config = dict(
    arch='vit',
    model='image classifier',
    dataset='flat shapes of many kinds, plain or patterned, on busy backdrops',
    train_examples=48750,
    image_size=32,
    crop_scale_min=1,
    horizontal_flip=False,
    translate=0.06,
    color_jitter=0.1,
    targets=['its colour'],
    num_classes=12,
    norm='layernorm',
    norm_position='pre',
    hidden_act='gelu',
    mlp_ratio=4,
    head_dim=32,
    fused_qkv=False,
    bias='all',
    qk_norm=False,
    parallel_block=False,
    inner_norm=False,
    drop_path=0.1,
    patch_size=[4, 4],
    conv_stem=True,
    layers=8,
    width=384,
    positions='learned',
    pooling='class_token',
    mixing='mixup',
    loss='cross_entropy',
    init='kaiming_normal',
    residual_init='none',
    optimizer='soap',
    beta2=0.95,
    learning_rate=0.00079,
    beta1=0.95,
    shampoo_beta=0.95,
    eps=1e-08,
    precondition_frequency=32,
    max_precond_dim=1024,
    one_sided=True,
    adamw_lr_other_params=0.002,
    sam_rho=0.05,
    max_steps=7300,
    batch_size=128,
    epochs=19.2,
    lr_schedule='cosine_restarts',
    final_lr_fraction=0.01,
    warmup_steps=140,
    weight_decay=0.3,
    adamw_weight_decay_other_params=0,
)
Rows from block 4 of a small image classifier, named by matrix and row number. Rows with one number belong to one neuron. Each number is 128 + 32 x the weight over its row's rms, rounded and kept within 0 to 255. All counts start at 0. Numbers have three digits each.
After each neuron's rows are labels from the 100 images, of 14976, where the neuron reaches its highest value: "responds to" is what is common among them; "patch colour" is the nearest of a few named colours to the mean colour under the peak. Only what is clearly more common there than usual is listed. The data: flat shapes of many kinds, plain or patterned, on busy backdrops.
# fc1: MLP up (model.blocks.4.mlp.fc1.weight, 1536x384), inputs 0-191
# fc2: MLP down (model.blocks.4.mlp.fc2.weight, 384x1536, transposed), outputs 0-191

fc1.1:068144114109108162147130119147116111093095131149087124097123130153085143161067160164051158137118118083139102111166120125092177131169097092123164105110100109124188113141138178101117093122144157168114083152115118154134133113205147046111135099086171132136177062138177126127129153167103095063090137120105164105104136124135143147138068137122142120115115137139172121128157163122177142162160120097091131107099073159103104083077164138119200118063130144190083168114136133151059167031155109124067142184204106123134173142143159144094117100114140097125127059136134130166162134099089111158
fc2.1:108133157131142166104166134115135151154053131108104102155148128091151144058175105112143121142138149162120112100140132114153127137144116142155165125136144074140099125102157120098152108083153120120135157167142174076108109132156168160120124140140110147105065121142145179106134139098098110135147121106143126131144142131118124102090120153104125135147164114149144146114129091135091164111140138085093098146069107096131142112186149120143145146193130138151167127152108126108124093135061093133143159106097120132118110128134119105103097163148130133102117134149097184190069127117096159079
responds to: pink shape; green shape; its colour: pink; its colour: green
patch colour: pink

fc1.474:137152115236206133188212143149136102172088110156096158175141082156202149177160148139163136088120110121123176142071171166058117114103118094146156118120109117148122130170112186077147104082106112083148134137121106120109115100156166126092135127099120149132194106131122097146096145174110131132113137164125098109134139113116112089094128152133202126113096114126162130142145114092100112173051127093138090129130175108116119111111122096102203051213170180118113158130131156145092090127108139120085092144126203127101209167140108101111151152144163150104102102157057130065081194126147120104
fc2.474:169150122171130102089109128129166102141109183119129100124138090142143110180147094144153071147118142084162170050160132117122071123151128170070125097137111177144120145133090107094130129143095144126152119098085140104125120192112137130115169094109156076084147149122092121160142122128146122129109137164155106122131100130144118104164140099169125107102140139126138127130113095106112164101097115105172109119156075137108079145057153141142113162097128127155096156156117172128099117132117144093180148145105141126115122163090121140099149091121156141109104123146163120111105086172129101158
responds to: brown shape; its colour: brown
patch colour: pink

fc1.256:151104108162147084090118063120142142159146110134124117163142112102146169148099130127143145212099129132102122088151111098145126083099082153124217152120221094109132121152156096105110146122163124092156068179104114111173079129108173087145165159146156159137125108137093158122168107182140100133115166118146083076169129189133103103143168082128096183112045131124120123171125108152126133124126118064126125143108149140129138136114173092121088127130156071138076103094142106118156136176086132154146119099099174113132064073168125220119150168150161160184142108109162096087066118184172109133
fc2.256:161133079134169165108143153167168115120165135083153177108166069109116163097089153219078137096155064169125178166159160127190155201126103119115157059136103178136124111128119109077126105091090138149144158116103142148166097202156113067118214089085146108104140092148149150115100169097094152110094148129114176142137122124104127112186078092106133162107164118095158133145104103146111109150132099219168154092157116113141132150087075158101134073117066139129199108170119131112120141115123099125153209144092081131098123144121166094122116119116171138135127135142174136119148125164074098123
responds to: pink shape; black shape
patch colour: brown

fc1.177:133149128099171099093160092141136173138130093114157088212110105116153154073069128084115133119130212127167128145068126128138159118081178116118108125154033068171162132085124157092107160129104178065125173117098121118090119144114106161157108100129100146087135108184105107165137129183143087079136171152090074117110141118130137112116118149118123119125057128130158131105090159182157160124148120125126033123161160157136150066084139094117109153115195130167096121184107107141094126178111139182144136098104108102126098148141163147136186107182110133169202153166140104139200100101122118136
fc2.177:116118140165145106152108167148183135124088166135138160095124146152125192157107101155115144187127113082137146107173170074089114121149078084101072136121127158092124127133183142189116099170186131158147096195160146067098126159195143168086182128129111110167114131113106104127149170121118155152190105114127211101121098113131086137164158153175100074177192170080177101134192127098164078079160081156134153112178091145146094143130130189176076127117144127102102157108098167135159149057106040162113149185149102149131138189112128119113112157115186109130103088111158145073097141128168151086
responds to: brown shape; its colour: brown
patch colour: grey

fc1.459:068123097154117169173140090205144174126118117155152126159084126128091141076106149087095115150132138181135166153155175103117097128103115113097138201143153123076129147146128158120119133162125088116166106141116147120113148155148193117150177142094168091090169136183111149127109115192126141122116139134158099141137094129125128082133146089098106097152177094112128091123172174124118081127166144058141099098097157169181162149181208167132127140126183155103116147175187128190051140146161128085147128158125163140144078078058143151130136170097174160087116071116138147096080118128146110108
fc2.459:121171145120109147110144119108129146094159115074148090173115149135154169138164108088110173142163131167103145119145157130098096127168157113100142109099126123171092103122147167090127114128136130132082131067084160116144090207206141136121118117165107155134126091173138127119087173168100164122124133134157191143131134103108158158133117143147089124130112138131131116139171115162139165141148102126124129137113145158122115129114083130180079160200107117079168156099093142103140136155104121109125154140128098146147142111156114102093153111149138091138106087117142120143160144111117146134
responds to: green shape; its colour: green
patch colour: green

fc1.672:148179166125138177114086136118082120129170152093105078068145139136060113149101100103113104138056109148192096133177112141094166128131143112063145057107125128116154086160123136118147188170175064113119133162105092138120085116162051085098112111088114162134113078132126107132159131140127171157084147109092145124106159113151132137087075161126077127130109116090133094081102120159102104095117120095126135159150098203186156078080119056074128103138102054136149156140122153153097096108167111107095173074139127105137166145119151101183128143106140116130126197140133116172145094087128117129
fc2.672:177099129149125091141116063181124094174094084145146137163193132145172112073125114160099131130140184116095105132115078124095118078146110149173117132133100091128125109111147121148161111104131131098121195126163113080162126124120152136138084130123100115101127153118145103105171137148178137131149155082113115149144104132139145060126128153128125069143151152120124062102155155128110150135108106145155092120097109112149156127153071112130162171133091118150146111115125153072113148129071153092122087110110076164122061166162105129095133167097093145103142125068124171085093123108134083135
responds to: brown shape; blue shape; its colour: brown; its colour: blue
patch colour: blue

fc1.218:139138155109108117143151139110136159181138125145100098127167100130133129179166144118072110164125152144173127105134133159143123118117155147112107127163112130153127150179153120090129106136083132160143119164103101162108129098134174149132139100108179154138136112097194161096130126122140165137064158166097156150162151044120126083163122170181195156093138150118098084178066138087127112107101140189136107087185170135103137114121125106135128130151205058112139077101081143077159107146125130105124065152171090077162166144171186176162173157121119118175160114017159161077123067146194112159
fc2.218:149153120116092184104100149168169142108142122096089149123105127132145153120088119125114128157112104131126151155149128109129132124123126146085105132143128167131183175177155129154090152152136150120098110136116097115129112170062131074135133159118152137123111154133101111099123103106099136120095152115136112155115113175106147117200141070133177134110146098094154121188093145155155159085134138167099113127111122103136130108037084116098103116147149176120056123101113159171113154151135078079176144125186172097117120157082168132063066108104123152123081154147141179149117150133139153185
responds to: pink shape; its colour: pink
patch colour: grey

fc1.290:150098122144169131115156151136134191141165206153142170153103164144113115193100147115151139166096095165145120146171140188127133116120106112128183112097146077200164117105116132117168110135128105104129156117179100152129205140184166108144143120067123119115109114119148204166126077107104124072093109130133155078108093153096109087152138142124111159119055097108078111088189120112143180136155163144091141163225126129144165134143133135219103091121093042181126146160151105080133129105083168120150147173138137177117111098103149155175090193144164141189152106083166036106162157140121098149
fc2.290:089142105109176164130156144144119105121106103087119093102117131131110151125184142107172140158107186132166101135117165150140125107144121127120069163099109140112099122075145096148105122087119086128126104155137149113147081120171148118104091139166120161150176133149136110097123103161149119133180139103145114128202080128164155133076149136121121098122159121151125157159120172106050121130128127136152157107086105137112154128089102140125120172181124123131126077077091141128133119139172089146167076124104069049140151133095158157148122093071154105126175116132130173135082163066152129153
responds to: brown shape; its colour: brown
patch colour: brown

fc1.206:121155115170128107187145113049115108116179170124149157133000189123115178150068153137131095068115175127164130092099118166124119137095147085082068107122088119124121107159113134115105115145120162125119134128132116162123215126104133152105091054108111092148145173146104123134119137162133096131082100187162191138094127110092133109150083140168125079063057123141179157156122171147141154091066130177070116164125096127093132128105142151118104127150150161124151111140100134167116166110120162114128081090107109164132130128225146139120163200055115109148133117116175151123132146140059100193
fc2.206:179183139137122090137139122159215122153132080142062093071139147112118190121124169142090145131118136098105146111164171101093157110116160155144131151137078093093124146130066108161175138096124181209101143143061082125165087148090064120155123168130126079069155113158095106136094142141148092153088133145112150180147083147174187157162120102138161155102126085099102109141113093125086106105135085140171140125179163144116180173112153182119123131137140103150091093101167128133141163167121062173110168115159138070119121122119124137071134117119173113129096201145145069122111141096130107136
responds to: brown shape; its colour: brown
patch colour: brown

fc1.586:184113133135103128101083141099178160118064122165188114137083081090145121198151136118091081133138096122091158160141090100171126092140137135128129134135079133110107146080108081135145118130138085147113148130145138136105165098105164164130178114186184088114090147117096148124124124144191083158150131175195125130195134156098076096108097112118096078110109119114120090091159177130113084131153159179096114082163097081125125148165185085113119156167151053115103170165076086055140149130068130119068108085120124170079124155139094070097141148206154161133140162070131113165110130159127153118
fc2.586:113137084098089123165128093135127116136115082165111167141133130132074073139124123137132157132092163126142000136125131160143137114122197195101082154122111121180111138138155142137126107098196146139125118075119169134117171129162131105095047095141158149112116102135103148102144126101131119135099122133130168115136102089142120143091120097133134130126194130110123145136108200137107069054142164133125137162134168088107142114158096170092135165087100139115137141081174153108143141090127079113133109089117059125171098105139128162139163111089091091085135145179153177091112150123140131146
responds to: brown shape; blue shape; its colour: brown
patch colour: brown

fc1.643:097128158121164121107097105099137111106185135140117120112134087243106115099205125160101163087210158099109151139130152123166167072112119143112175071136169159102103159096111162135084087150146102105120187108179118183138173115119107129163146112142079206057115152057089154154173107166066100157164068117142104102121137119131176080136145133152151128141132144123099148154117111161146068128089119128122150156142106142131092174178109164167088134105118143162116152179107171161151182047134168106131170141133124120125135062165131076143130161129138099134120096155098095105136071128122063098
fc2.643:131132066125117162099099166168116107126124107065100111126149155131102163120066166131142131106105067133154136158114140171136157107122144132130097177093145121134154139133148107191104108121157176104135079165117110106084120085165119125156136132127097136151127129180048103163073157156142123136182141130151103110093115089098076127137098096092122149078109147132111147074137160137132143119107160096128177094119148163093104081121111081130112198070142144101065124157124138131164128123128064130141173168170157168158142111060147145023136121175191185102114100104178100118127146078043111193
responds to: green shape; its colour: green
patch colour: grey

fc1.189:079123127074163120213087121129129178113188182124134100111139156163173111113115166112099079210109173130136125120144139085059122119123130122144111060121157141113155122115124106103072115114058146182163157161140101168134124081111140051121153104104197144120137148080110140151112160116199140133111107090121107128120108127168191119168157167184089112090118125138120096125119165170155192114130097140059170151104081073103122156151138124143129203107070158078156077175070172112116189094110172156193117086167107112131087104092100073125140107112126151143143069144063084068115118116134079113
fc2.189:132120108176140114058168128125123141130076056146134115149076164152099127124150138127143162173095107077143074101126132109140099103112153156072107140117150169118159146086137147160144130128188121137153107099114142151123151158156153160175082216096196162117154096140077074107133107101112084140165113096196137092141084118127107167085123036114161122141138216146105095102122135164195115090127112156190098123153153112127110117081100161148103113114130127091120180113129108168086138172147138079116101093114143137126122140138129128126169068156143164129144131127130187169123138153152145153
responds to: teal shape; its colour: teal
patch colour: pink

fc1.736:092153158082077150158154132125104075147107123098092141148121118096109095141175087146171088129131110130082079118130133140152193144128138158142183105124126124080113128044136093121100180093091176165144069150128214197058107120124168121135060121078155142168157160175186160115170155209041147197165124131132103138122118081119145100124152142095121064127130149142131137097148165138116125120085198140109134147159084159126160142100113148191158104139141107123099077151143108148131111118143128148163137109143155141124171125206187143066143096064122198110176119073123144137158194118083096141
fc2.736:198135171162192114087119162097166127148144143128116136171157118134101150112123145091135121117107076146132125111082102145165129138108138123151082114109148153170139124195177194121120124147169140100204192128110145133149087127079167066109157125181045095114102097135092092161160131095126085117159153136097106134113166119095124129174141086116136131154120123072192120109150110125134165123179100096063124146130127132120168130094141184095101137171143136166124114154113185142145069156121093191104171118090183101070160133085099165169117167127098100169158129117134136156065065140134160080
responds to: pink shape; its colour: pink
patch colour: pink